Weights of a small image captioner.
Data: trained on views of escape-time and Newton fractals, 72500 training examples, 49.1 epochs.
Rows from block 5 of the image encoder of a small image captioner, named by matrix and row number. Rows with one number within an expert belong to one neuron, the router's apart. Each number is 500 + 50 x the weight over its row's rms, rounded and kept within 0 to 999. All counts start at 0. Numbers have three digits each.
Before each expert's rows are labels from the 100 images, of 14848, where the router gives the expert most weight on average: "strongest on" is what is common among them. Only what is clearly more common there than usual is listed. The data: views of escape-time and Newton fractals.
# router: router (encoder.blocks.5.mlp.router.weight, 16x256, trained with AdamW), inputs 128-255
# up: expert up (encoder.blocks.5.mlp.up, 16x128x256), inputs 128-255
# down: expert down (encoder.blocks.5.mlp.down, 16x256x128, transposed), outputs 128-255

# expert 8
strongest on: pastel; Newton basins of three roots
router.8:519559577457456572437480436386462437518517470434500494533504516547532514517481452569570467475445426404481423537519463524587494500456550452426456415554494489407403396493469455506454538495487568462496425595465472475416535460482487611498502566441526471544570460496548428571474571529439530445503539577511533520488448528530530486502508493478480537424463599592520581507518447545552505483528
up.0:509417533509408493569569528542518490493470583512478582552475509432477479416431493448470448455435383478406514486488562539503419386515438473417502490501430585497550473506428515581532536560391482468472442459531533474483434490525447555426500493523495468551473568469480502445483481506495472532452486421572487504486495474468478549389532453467486480451516522450561523472544502607520576473549
down.0:386451525498487583535514534523572443608526544448518441457462514471557515596555497595502529510501540502485449597452435487487470507552532407516469508411555489462508483428465375535552505499478535464455465499504591510518588518524495532446486592487499501472517514463475520436504554517523449507482440503521469552509548540436549461575552375536349518472474563574472579480549493611432530446529
up.1:476527551504532481494536489553397518600432480473565405508431475489486544429526523587496534499451497553461529475583465492447490500526454493488455470539526475497317482531484495458536472460506595575501493472451548534544510370506509603441506550498518529543437437440503534433514617514540442487472457446550633414559503482508411406525440465506419476546472450509390524428472438449405524510530
down.1:479479550453543481519506499515387524490532501477516442494582482359471438497544479441562475525549599532453377538474513520538492588482593488490497546560452477474516543483419543514514492579565515525422469596422440460483521521488456534480491466537485472496476443511467469498448519512507420471541531500503519486569549537531513487606528437542476392505442426461484507508457482591482488544446
up.2:450395489504486493507499519465498523517528481528487499504496407570521488462485477574622545546575521446477519410428481599490437649414581426548659497518471430512568535478524564510534530468436500523489414533435471503408539515412483452535463528468488431582513503543517556576554554566548520570503495537557501480560439539466505518525465514509500434510592478469463448514628517498395460579551
down.2:528548437567566414519520527530536475496470460508500420434454425532447435491419510476496519533608580483457497393455482520526460424498516605533481433524573489515471506432484477532496430447477513487555597489522609460475450473593458581563468389548558571495490595463614600510508511501526528518500459370460547441463457505567474404489479539467583485399461507480531493533531464486542470472630
up.3:493518538528544467533507491425556551475517485549443442468574476578415544533470509550604496593471438441469483476469532508521643478430427531428419482493458495473453540492445565512513533566523464480459614461560502524463511443487527543461512471484467518525513550573604372541521393442513455567564591599573487420529466589475430443544441439435477497514480497498535516637531547625473444414515
down.3:392433500512569439584470499467461538567430513584546480492395475570521499506495498502501561454424450421514519563596454529594468494520436521546576417502504432514560482533520552542513477511441411511535526500535499437438498533508447534489374539545354524503479464527553517570443443560484506525538555522420559389497467425549508533476500494570522455475470520524496491476426480529517546527516
up.4:501449519471490479506476434444411471478489550496549565421508482478453545558509553586467473512554525532492444505481533483491478552484396515540554489418504541520493550633574521619502552498532654553475483442583487504528504530562477480470550449498457352514489512582550534560562504539569581536498557428546420464540439489474514484460453481556480531493528478570548436491411511546476494428547
down.4:525467578546522476514494501609622436535539425495486521536498494550464401456456452466479508552466606507497556428516485626526490485533523406553509538572470499437477511523488487512452497496498540562449465491492541588504526531444419508521515562541562528516543526470519427517563381499579554530488501507455495518518438547474605508526457540448556413567521537409472560496544596482475537482529
up.5:432529475498442557449436442509497439516550490433490574521515488513470483488551502430501519407503510461479509496500549488542509518483581545495497505516554500482484445635569488498502525365488512438429536589496568492500509549458478452500543462497546538525588358550551601553522445544569415547419449484475503488540576571542491471445573546483459409612468535502468446381485557444483473483513
down.5:584482498516533566490517444543446496488498468582560536518483552469591433489387406593455440439549533472482427434503537508476527539505507496512482591500432530560447502507526516459541556474533420554435494455517505533550553483530525500486473470503489554559527478478555522516533517471580552553467545518445518531514417503526554423415527469351388545432547479439454451564605446496480461500515
up.6:404564624495622522498534465421545404549479578436480568520498507551520505466489403530521530451476484510490563453499565527476461476545543505368557508573530422467479475473477453468468505432412613571545537486508463538577463461486460511507513541486531476502425402499394567527585408473462452472498481534517541602538546481453579509506407497466445474496610539602478527607580470496465577426450
down.6:470576523496525437433424441467582592576529578476549533395530456458536530568488487501472491550500501466435430418489401488586551567583535523449447535498507467457640438544507488394426525413544523573510551476450548454492485564541544499532554487465523474502534435522508537477505488419451457443425508524506447576474419416531491547509486445456538470402565548515569535543459447477467512504467
up.7:513475533492502482539452492526531522515535521441561531441548465414485451537491459533444500390424504493380417488572553509510509487507478535525501550475485507508576522576545518566502507504409608522498500545475546578456411486497406522447460543481478424512601452446527458463527529527495565535499421441495507493542418447474468516475450453451473467463498453518505539515550516444524546417549
down.7:524507513512546513424519554442549456556489565447431502412495649442521566496501509429486510589414536571532564469489537533458545509562529565497552436526490571524642487506530462453456535549424503463499581453527478407511491503466524504493497510448457543499544547474495555526526490434488532441504477505509577507490590491539415619453529432544561491495504472483533473459465515515516530542422
up.8:492475513485532544466521479421468488491494454479568525555525455567499518557492442503446441500471558520473544397473537415463432470471538562414487499523474422480413529424497465440570469492486575507467541556447556565529542579478507459493564573528488568528576503478492502485530426409521375507502537558586507399534495517558517542553452445516556432547466509503475524525467470467513548506461
down.8:448439559532576495428441471481478453590418503598528453421482503491441519521562414527419427457484512458558477491457386400486561478499512561497476568540478434501604461574530560542531622495534443490493433510506515452537417583482503545503541486613490483438506492518544494452545535447452497409424397559525519497493455376585496521423485599568614484468471450535473452494490518494532492512552
up.9:493595533435406457476515557509495527539512485479548607489503501513457514550437453548456518559504494531464529509500485456505500485443477553494402445414558461448564531448545445508566510467463522545406494489430585477501471606521517428471452451630524460542499525439485503463476508518416508487468543486480605495511625552435485485451484490490456398450592429495542443500488476513500552526483
down.9:577447428425480544528457446447425488501474604458421519451448536587415535550561519531548511552523616483448433530542528372450448445512515516533615446502451583597430480492461519461455496502559520540494447498569479470505502523557521553522462536524502385512509436571499572435567550544593531492449498434435524501469528530518603534389458601580498442468482536537530548449476533458451431536485
up.10:518512504442547418443551481372396449496506520459544451532529562464467560493544450391528550411441518592555517502581566492515483461562503541434447545616549491506509500488568541521564481549549501544508485436447531461500559496444584593541616467541476548611510422488553478563432485495573507502481499563474529518496422433539491467438594467453524527598496502556479495433515504427485396484503
down.10:517473500423532464486471444460510512474459510441479530572519529535499540486540411509616483466575491375515503569568456530547491538494525552450570445573473487491536550438499527492594433550472536452530436560553521505476477455495450575476509487489492478470504494512507482451551511508508489463598510420525503547471473524362508463463564562511421489403503513478545445613536551478453493540482
up.11:518421513457529498530514452542434496577582420513421471530465469543492556525430423483560566494583488510500546509378419430528433441589490596432508480515500586535501519466443502547567485466620567564451461481405409439427583386459428550489546504447566412538480526489410550453454527493509522504414432554512492516431447506581440556558571528507440512512453519561519526473553533483476481498478
down.11:536532521560491477469592413554437447557462521618500491592433519495421483424471555518495526466454502582627511497521541456481476613515542543532485491446409511406548428550423470474536496539468645477412433502533502487527500596480460421467580384480421460425425470497575397469501576569532463418466531488536528557453391510506462501496538543523520514475454538490505494504511514457465518473505

# expert 12
strongest on: sine Julia set; vivid
router.12:485594553443453538468444449389475466563538486457511465564445555551544488495499514545550455423485434437447449537548532568566436500510577475439468443501536420517479424478477476485441442488455496431470454589466468453455521463471531619502559568443511451552543536443487419582454546474439573433549458579503523550522496504537544465526501412501504519479439548574529560446439427494545554526551
up.0:449524422568464495602436603451468470472618498552459557591527487514554406485571487499520424552407415647519525539537606577432519535520571528536441490537503486496468528513515537583501507507511503438527501592496515551471509477565515452495376421533456434544474424474497530502471503539420520486486422443510541434446521540527449516483535516499518417534512417546469449498486550406472529504472
down.0:501544481483483414380498424548493536512503525361471339443562579473517550536518499434562567512473440420489468476513599546467552519581514482558462550476428497538543459452498544440397473498448480476462484477438477519525518447501472528503548460421525474499470466519449590613563487527471539494553502412518545615549534616506404511491576521381442518524519472385407481440535446511466473470504
up.1:576529467525480492476498487466536456525556396503516498547601476490513559537584649496510545390499556494480489402476531537478442423527472487524453494478535467552547510471479435610570495506454529442510424494525558557583430406469566515464541541503541484481476512499516504516495449523500547512522421527505507482503434530514530490557446449501414444524460400554500439438534566512531510528563
down.1:508568482473505444581537506510482528551602483597408499513393480570526483403453400528558572496551500506518479490551515503488454539461565476464512457447543509512533523503489506452492415640440527555456453479570518602508520514502419491482395429484502448490482480541472538537517505572520510575447453584431571514499477513534458462491490469491502480477454489526464498387503576566578562484407
up.2:462447606535466488511411537480566552392444572515468474510524487453523441547470443447445432489463527505529555505534478452534592580519489587364376562488456570589444554483491491493513505502497475542478490473582568390445502529600476485549496478479514461497543603534470581436514484512505472515471472390450481484492418463469541496467473583592448463460550456455544504568510496517513481495440
down.2:531501542527556452486554489498551507502437473512472460480493504429519505546475551460563451528541554543477518468507503535455442586553484482450511588438472481446506477485547495420472405474613529534500404543577557465508479528554470567490534523491463484475459497616496495457446479438512475538502561491471569469517508506451525506512451543528539461498529536504495465445539411430532454459498
up.3:473488476506540470549560542414610471452492505456571407474376520551509532493501515478525542506503434533556567541543427455479467456366471517514576546502520546489506553450583508469449443450529429537497552510512514473500512470566475577373435509532558590517545527436489570510443551520456512533355553468490561503452522567460464520446554429485444522432483447508469595475550469456547497524511
down.3:498434526528414650495498461533559500499520542421551626564476556473568406513551507564457463504421475475540387477424557534578519457621518577519484515465506514510530514536399487474507550423499626507493463492525540453451457475509495546479428537477540520513531512473516458476491570397475456513444487538527416544437531499438505423495572476501478438447508553492457526445559523530474520537516
up.4:486410418513457490481549536522532593482493522444464504504522532479549471500548531532578587547525497525458587510440445494483518467479485527531575615550440476398416583534548528549531488429523469519549398444523547485552506455500560447508488477522394442471473452533443443490424513532487521433373429519429580476553548468459548506416474571492551466565533429616449493474575440525547435466503
down.4:521528561461531589484472390584461416463500526511487560497414558530438481517545487444471461513486621444598435519560505561493524630449505456458427528505473568497478461580527483504431461561537492438512506500508496498585539559400547543496472484449544496581470502442474537464561501533634432426582485560477478504417568514531508438540453475384418541529536554457495553399493474471497493526545
up.5:381582491508479429470464508484470584483461491508560554496515403429548409505441576437519538456572519467558439422455469521523442500497482484492610517474490519567579547491512481519546463433542510557473555544479527448471519430418535471435464607528467455470509563589535472494525490394496499453503513551569595515508526509606493442535494436464462397518462488447502462491500513631539548590515
down.5:475467528454488527483468555477404471488575460563492467494406337470596592472439470529510537507564541550480486538491455472484529453547454588525560492506551481524452599403507513514495522551579576474519590504489482518500497463491518497493541543369555457438431495542448534556490483508507555539389519587461506541439500551449431428526477557534513528546495443544478492480513485496448485487452
up.6:546518465544499530463494606566599449477500541465542440494483422541565511536596483420429478575478545588492502456443442470533453537498518444530559480538530499514492469481498485536485490450521468456494490552515572433494529496560516556578461445535490513478536575547523484499555453440542497498403504561533422501516430517502481534396521470463438483410593465468535588410501526555345498530561
down.6:485537563382492495571594465580491479476478459462596494469503457507433483561447521461517515499480555526459522515558452409563500513431435536491452435517510591508570483541555461522485503541506491571484566515439461491583429458529502466506452493535535560505455489486386507580499510454613458565512508492560499561489560521411485485408403493525501542470510513513555490528526462395509541467494
up.7:512510463494502523583439495484426458351512452432452440453489490507417432508587389509502455457412544536509528497553502572484455594373552528500525520510510502508480511499572513426485483465500500454451505475556542542523496546595462543496478431456517482599558501551578478545479423467476497538477559369590532451475426370429454538533538454474387504416530480365487509541551610577538460525602
down.7:450576480499494577487575515504469474393546530570444538568501470505550459432535513594517505496584522499603510500512554574505513577517501519477442370442488492469549467525559523561443450494542557472504432497512473525527463469528490510525489504558502469495443542526445546545557609398534416446464515607496576448498512494477452429555434530496441499436530531458429526538500451463440525515549
up.8:449480449458555608503458450468509421460493493544568489583572555497512530590477476452524446532488509488459481489436456455499527580487499483451601500531518554482535505416532522439448545489550495490557568513589499350458576492561525565532456503533468442383523593511545510489566486519470424437440544567452413441490421495499481562520563489468466563550546515547508463441443487618503418475508
down.8:584531435455472582586452559509629478534451561405514448495576583432494593493519480519480513454533455535560539455519500534519440502444445498471620519594511461513489473494450593507460472469536413564550531376574543471537482569439531488534561514469519516521441436532480571461465455467520550518570435533418454480485486476409495593509531542490530551560561440528594496535567439486396536430426
up.9:468457508486426523568461479533517524442499530572514441452541525524574526464522456529476496441526459508559503431562472452535446520464567426530530497608429471468469484524553455511510438508499522547455569439494411487516512553495508479512566496471483438490555492441380467439544634526507499434544548540443542594518474502532537462444568402453600539423481487504409488389529460457545518448466
down.9:411523517500501378506459531427418568549501529576635467465528421548449502593444475391528496465436491516467470502453431435460498549552554638499524507535469487481467431471517491494557384483450518509442624593459511516475481568494482504476418490420511512533518433578571413495511447454503423519451476487487454504447402542434425476504462560596512533480491588496530598588456555533507467565540
up.10:499535418539573479379501567550503426531505447466415493513524555462428492503486477580490546624512472552497477589543485469434508492475462457440496528489420442533461494531527446517508502555497483450498578527473548466447501455537470420530481508537596567477481532567546485561459481449435446469528449506488432511573549507494463585513552447547556587442541550410423516514499450469522551480417
down.10:582457476555513541361502573474572496492560531399507541492510574492587507521433504499509537532488457480537537350440480469459575598452514495608547576472564532447468555488482524532529481478594513538547519530495488493402457558424523454538467553511452422554500463466505613515512551537480520453466444433515554394442524509565498526416470443458533468524519465523421475579546500491618403564490
up.11:487515590483482435508469517581506519563485578548447496524520474506438485480507568470580521545566598478589499451525576433621456519521465483451400536482508547501463494533488462581549426519470446465534507426493455532465425476532524522559548434471504504373468468501499447531537602491526441428547426506478580452572525501491436545528441537591543388500501464480428450542517452395474619517476
down.11:459448667541485503481485534516514494535541513519520500466438455414432512518471576438601507472498469536536491495499530415415453524554544564468470520540508527560513428542473557476591438382468498549451541483542469497445473532449490522533557474413391488501505470547563514661541516529420505591518488499494558392481494504517456462456485446492535415391587585484517479526552433489455559508429

# expert 3
strongest on: grey; tricorn
router.3:514482547503492509486453435478438497561531567475437479426506541520489502447534605408538523501423576488545480442584575506509415508527461585579521579509564523575515469468504517558495444451428441516526437564469483525425607482405474550507542465547416520462464449559491470545532512459440545476537483458429580406498579404550525441454499456502542390516488558560531542518507493424577465484509
up.0:556516493432470456459523488475603565516484514431481558451481469467483630435562417591420463576422597528449500522503485553565424501467511409520490463493469512501488578588536440423458555507497520494471428485465570435550458453470452413584558463454499506504524551559445587523538557587543553533520518489504476522515520503526541505519439542530448527595531559444455504483467503576470423472589
down.0:482473573491450468526497423439586536568505429507460621499510543459567587621528431558523631518537479568497464532512606512506497440472529587538511467518438482533483451450471561551477406503495526472475536479467526527617564522507462522478402522423522408554492456504511543440482472455473527538538488491536531495462540532504562528552494561478583563455490613501527471591555410531448476467512
up.1:447414488490549513501419510481432488489559495566525543396602474499562540547603482497500420416485533511462494533450548542489533560357540556568359548484505391488592445498562394633471483476462494613551529514485492557533496542364494468437494540536479466529468513574547528489493468571485489534511495438486545425547497511486555465483474489547450476548497510461507442470525544523502504520504
down.1:553568459484513510521446438556485517420440559424493539503535520451440537399495610448463507601527538490459464474539573393593514477601467532498511498463494456453462522504508554516529472463479550446571490451524487449432495470586563473465521458501448565427461470490448553493456452361564564469433536498500534424484416479471508509546523505564541492450554422444578480548440513491503543419501
up.2:439471474483542495503617513466486619483532427419438531561529453449508581463545429509484481466506474546479498507431423482517593491426558421612545551539580468519396557514422552566436548488541545502464567473478489550468574544481480467490526541451486517478439502514490463359480353505534454547496599543471482550380609546456525574456383538462529479572442498483553544583548502418535464575527
down.2:506447572474531524464477434527423540524477540497554514455524565545507410507496508490495519436460468424493487516414519524441490486453504524507514481498470565610536482482444495423587540518540543514573476448558515453441420547562540510542413581450484549461469443532559532401452519423500462442573472540470533484495507438505482398459446331478447467501575578587513393558537509633562449492505
up.3:430473486520499415505485486588467518371472548515485503610511596632538508548464503475495405454542470511440534418564560493515600409449499499462432508492512489525538562497525534478475470523543497480596538447575481479553525513517490456467537499495463542444509476417479459505424411481400606510519549597504502500523575504533453499472505475579407536468467525513495524553508442501485458547466
down.3:520459498450478533484507549529516471495526439496492493399463427548506549547579526442554433528507501446604474495501443511510571617527500427535455569461574538514474575476465487530511491498538532508530547485496593502531474519499412472512602586500476572512462521489518503587396531375517478419521532545482476534501570547588475498495497499484533404435472544456466487502450569538437488553491
up.4:477606488562470502533483585541531465559576536449426418567589495536452482492499425458470475517588425488419475495516533483497517514494469531403515411494458552460468577401489438547490501560526486522494507433529426511476552441491482381464562543419473574586547496497515528499478436496429535544533402470466493536515506471544525573494525554486506434552491517479535452525508474518488442428484
down.4:458559480521478415532494403488470485403530547541438468533569511465489588508502419469454507469494520530454552411539472481554540519528511484488503476453533503535545350558435591448485446468499432526437492551540591482459393505453566471519539549496498466526604438608521514508486530447510509565525497567453509548575519434536449546518543533450501544468575474637488395506462412439641590523434
up.5:509452512493506458540458537495510620495592517485405439510501398538550473430422488516486557549484529512530461523466554549521491519452550459505547512572527444464567460532517542527439590398567438518508547517561561555341548596437476468491524557579544524619502555569504465460506505487455500546532477522438557531491423513439469557440501593464500446465571453475551399507587523437570491536485
down.5:522535519477550530405469503544450500416522513492477471565411477447454487404567466511488470504472423376511488475508474499571514494516503546533501515479467543426489500525516457500413404590528499597498482508413378451568466567629702571554494503570563497520520377484369534478474470570556533548483439432516568572480516502497461481448455507514466538478490505548470471507416460519479485535429
up.6:601449450519478572487560503524619495493468484485469541363553519511485517471483462494554432590600510456471505456457531533533521539454515438458595588474506541465500425513435472508417414538472535533495494533566514565456442621572462489527479473499472441549535562561532514473542523588447432528422571541476520413548439473469504608501483493607498467465575459521499513545453511553495485375560
down.6:555559602554542483573491471495456519451507521513441534488498468488523472508474522543424520506535522535499474446533509485502584443530566483459526530534465343579449358468519490491583631483489545560431549497482533484471511496525461408525478485585569510399494460467484447514531506463498493566517493480541457610508472558456460561520504511506506565410450502527549519496480497591507566417473
up.7:527602577537407442566431479469554583461407622508535533468421438562562526495553545401553471616489531450451465498606451453510555470539492508487404598464463513441518407539501567393495514387552458565478490522566514533533499505504367481502479512433458497439445534522365519496446568483577569540499535545524540499479509488479451417460558499543552521467445557540587479502491411453432597458435
down.7:520425495487499446432545539467439450468495458473485460498531450532551467517469568515496469553551504527516456563532505444526540559352558445453513511489524423486446450480444431504489539442476449501502486582428455499575543565512499476613606409519463568631442473529572501557482528509492470502547489423485543514527530566447504546409479476467478497560473533606510438502423468510553522509494
up.8:496569563519484546453496503488517573530540491480579407543507516499544421430343569573528573475524483542511489532558489491512507501564506427511457510480473536510525464502532499505542579447425512560493419510446480513482492414405495503554541540520585547584542466458499436495476564441484366588529456510455549568538514468466521506481489441395550521463461550517585433469519542494541458543496
down.8:424523450431516406507388525496466575526509591535492454527578443466510445553541505408546491547508560437408557446451495520525558462425506463502492381512526490423508564576362482566511452465430492456470442362592395593530423529497550468598445488512528478503501465532570489478482493535533585562463449561482465471474453504519519554527535541534520421540465466481550482403530483413538518458465
up.9:501490532480509452368550511516478490472539535497463376478513431483467564499581503494589507527394439604511534428470564517506541505521569545541512534518547471648545447497593428506559498545484484490499475475490540464512431448506459471516500432492512563522482550543537562478508494565479507472533404464544531429565447516480563431520473481419456557456529544347543530576507471512597486486497
down.9:508502546504506540473437484526486482551537425468507515481510521433551468514544441520445563495520482541517476525494500592486482474518496515606570375576367468415514552558587516477420431515431559489528493507515417592458453446577516480546503576495520472481521502473475514502499455430480438438468475566499493513523521484526493521396532522647469524486504555600523580542521578507548541517519
up.10:482582607474505462485402502525508495493422478561552518474615546550491522399424487454425489553420386538496533487563522541522460495527535477490464515424530385439543440515484487530450558489484439570529492599455497602513446471621489447414480531378598482526511456415467597501402580491470458468536481455527522475493528540495417449587429449507494490491473399441519508491435493479495450503530
down.10:546527545483447496401458507522497466427530552505503443505533514482499411507537524457518485521543467503474503438491521479429609505506553475482422501510542444476520499532470473457533444520585474516540434523525488468558506510539451444472490399488433471353515489470494512541470504422513434544531577623417513488417482464540559449451509478616412516421466494480497448615515426494539567472468
up.11:521528484480448517584521403455563432431524421478558539460505471448477514548463441597455497517515378479545505435556476478537498484555561444437442516590550542396488513470495550511499422538485502547465497426506490462526497532549408450511437433468558492547571491460452577526505509487572509462565580491538629568521435532551546449517506493473456445512521435514429437506502565429488479453516
down.11:496535561447518461544510595385545495491476564529468490526472547437528630476519520612482320541554455529564560521419539517571535563569608454537477558503521578547390533476537497453486471467478449477454575416466564448408514581460469503518439450550549522484547537558409510473481528522438428461516458528467523446472503520509508534471454515594480497535428549542525560495479552530492484489567

# expert 5
strongest on: grey; sine Julia set
router.5:476560544437465525561480407399436452595524595526568521544543539391502533491489422535464476489495419390503418494534487530571400518493533442504477426514480427453450430542459505556483500469426560504472421582445450489452521502451514667523414612494514490597545408449507514599481456480534557540466468527480525590500449539528500498468449418478450469468441555540499570494439440498559464467544
up.0:520505480391492483440489505360550485532490398491602482462437516440615495488550544481546470495568412576479643483494587527499544466478476503554557478537522549495481490487535409527508510514541502534341520455463495529509462426474525523580529502645500457573515494484540446513547461539523540578583441504484452549542542502527566512474587484530542506476471492485424479497414511558458505580533
down.0:446517585503462451570540541671429512395519514617421510528501503483467466453455584488542544481522531414560435527436550516522552502537486494447439481560499525513571535489510456402521521561511597459495456463471459467482422465472566534467508525493518456549489578450431500575541503410480414559471506521521518513467413448527350496581392524597482449560495394461413515545458531440579458524528
up.1:499480423403495489515514547452567447424515494447514550517524522559533478529516618394528532471545499448510518474466439494430474441568401517483581504524441498566463564456546515512468466557591467577512536411537510455524423513384476581494428481560495489549522449461459415468509591535533507478570513580554511530429537485409475472477474544419541491499580434502580454569447438580401472538471
down.1:517393595514487464451508508460406527436465506514561476563478575430436514497474402500455568468512521492506543490450571432551471494459547574435481510518616515530498589550469480569604556533450514464447483436518461543543503419481564552431532529513508484503498421523564493404579533509487552536479489533548453427592541433567473459454481478561455513520488481507432519555535398485545433599456
up.2:507472456500479517542550530520561521439455642500527524487380514471467556505587501555383476482536510553431513534551386518497454468403495518440551577422526575413551481512534464491538574439483510569453478488477432466483464556491496593436421448544547464556547430489458503565447555464460473542448454536462529446471524492514460540519568540457560489516582463482507497505609441539535437510463
down.2:537524525575490548453352409527415405434502522572486489453454535572483401469502500558500522492580595496525479520512549523446530483587522520485525568455592571546556479460533561579442510535471449480507547495581483507473521461526460466489537461492504558435525478527502419481507467539467503532524539530508473404489423415500518389536540581573395433489489504519417511535540462487492572449538
up.3:503574472470469571435572500460425449517516464427550421399440433508476570408459522480577487474508539534501523574545461409438505562528477455358465455463518443496507445494576465514484508568466496499508530469437542497544560518514582424527458471552478495546588485477579560484521489461431386444510549444516563530455591561497477582557568455503517483514544461495586543506524535551504490430455
down.3:508605522611523434475480535552527548523516604462534551458557481457465489450565544484445480433572466536464507465518446484513473481520473534526478516483491471450473520547481489526476473491536428549516484574492465630502520508486375512480528556512430536449565421521453433478490497500567537450499465556575491437577503490447572526457482469517494603459363399503492426536637584529487578542383
up.4:493476503511589564464438517493418490460511566504514595482513488653462495516533480458513518573530574519485497465449573492462498534500434554474527455438454512547518455512542466523472562512440479485535578553431421462507495436460542506580584589587587588455472451552460492448540481544563535524509478451534460527475466540523489523460441507534506428471448513605409522472494452480509450465420
down.4:582518478482500464555392487452437594474431474503430411479540518593502508501469452555544481509543500578352437396593478540527521485437522451435506468564560499510507425554555497452524430546485475537423591468422448575435415437506437395437470438438485465542540544523591528460487489508528521466541515490460517469582533467552538453473512519490532528351454463527497510539531523468544540458502
up.5:420485402486520511501486460534575519525511550477452534463507476522494468570605542459445456465487577627505508475503487559516564519566478501515435507528551446403442487497526446585470549539474453547482426438415532511530553524388572453535440495460478424484454590549468548487539506537495522438511467480516513531519483498464480481519491505433573449474583535588409492465418531512579605452486
down.5:456543507527530530537370422507473491507581441518518471450577528528546510496426582502457493512574520519491501419453467539478416513540431556446500566632452464571473575446554510489561462495360457434427514519519644401487432464457567538430429458509455509484414453507522476498514456546515594506518490545454503464608449584528441485505572523552507457579544526502511460474436445531498555441558
up.6:487446461411530564633511555467548485515466491528476523594504551545494457403468478530496564585502509557429566540512439616487544540474522468447429495619399537526536528457510604494464598511608582554419511497594503506432534592473551521415562494490463486483476542486490436495414414505506505544534474596436615449567405580465480415513485530442425467542434530481568559439525488499481531534450
down.6:428503559434590454569615468566527536463559501557509565514464503571472489537559463508508539430400458518520483572574471452534449510446566567542536555588496428544488385426531571538444487509464424462569549469497509558554518493455497454450541506521480490393541417483439531466470579560480523495502554528409507480475513519574383527428491479438460469490501539563443507513555580509453488479428
up.7:482575492494570529518509490488337452539490509578528525538533468484481552508453449585339488499478594476435480571529528580461487556445428539472573542493562567458526489549469488509475493541478409415570514563446428560493522488439516504395518537426571478513469495497483565548444461476484532494490382392474575466590518513563506504505521518472569445604503517598485518543502460440563428607501
down.7:476472447382640493490528508502482466492423514356518539572554374495481402441540409526545469525563472455465421524486475619556545505552486486399541439509513471572482437500518462505530445554522511508512470597548498467536460491470568604563541526444610429522549490383523515448456461477534528447441542584438496444444465468510509498467530412434460531512564494486511559502459495578438530444501
up.8:550493555516480431549519516573496440466510496566494595409388459473529529471585452475447512526490590504455517518558468526481644410440493440446415479500520485525544539486466423499547451369443487538525463562520482481634463529580452472484456507510501520542529390545424521550495422459495469504494432378522478516497556559527450499481459539421526469458496532498512486511468473528530498489568
down.8:575546508641492495524522423517545455501484467502485474527514496431532469567478518534507498570530516461580532562412487523481492516530515525540588517477502503536465615540501512530424443549414539443531475557498496359500512508483448463513515496550440497556554485427435468539477416421442445516494458509481474497462466511578543470545514430509533487446359538484468563584460418502478574463506
up.9:500523417597417512560610481486452531540462535537447491441466478560474489477464452564571544515438462497501535512484503575545531550548550517509536584453519515497539497442498478496520553493483531472508577695502480570508456531465535469454510482434463503437503464536454461488471443504424586539488408511575542547535457557468508483399457545475528527534478455546528518456416534453518510553456
down.9:504556559481529479552507499448421551494469520489421565465518442536550510547457522494527521538485513543445474512497550458451449485571507524526472557592476537475515428510542503412475533480593533494594571425447488342547438423601494428423480435486562525546515436547408498527460487474518567475478617478475472499495486496581492490499480453499493527512430503595527502464518571435526386414496
up.10:545529572502487540444480532553607488448469421505526487540431393517486428505534573380447526476464485428606485511434467540497488579441478449455541602479434493536445509466428551558555476479481412450508518545526457437533509498509482535516586602509469475550409495567479483488595527571505537603533478536475555509503411543432423474506463444509517490535510379463429578555576521523524416530522
down.10:507466435433531427468493575515477509538592560493521524525512512487441549474442441603485511538509626456449532491463483518531543546541553514559398457615551473545567428433452581564530452521551535450496437416528522536464436483487489453530536446440534431510590521472464528516578457527558488402579508519500509523455466517617468518490472544438547548470493595531474401545373417472453443507502
up.11:498563472443499432564580533492562570397464518462544477522481460525430524634424519538606515498457521517542469554467453416451439555603413623478500542496494502493428593453520507500480514566557436498514473499431452454405533472526511529526486512394505456519484550455581459490438454392532603507429561515412519409429431468527480520454529500473499434575529533502501457520449506480539536543566
down.11:489501487522473563454529474483488444468526543391482488538515525548424594537438543524468463463494480480520523486603468470523469504494468435425595572433442522437572451471505569359535433498556530519489553563439368552501484507528461543546471536578513472464483504510513528446460460508507609532454447528466529528477538533494569416472436446461473530441609533517476457581513435478570491330521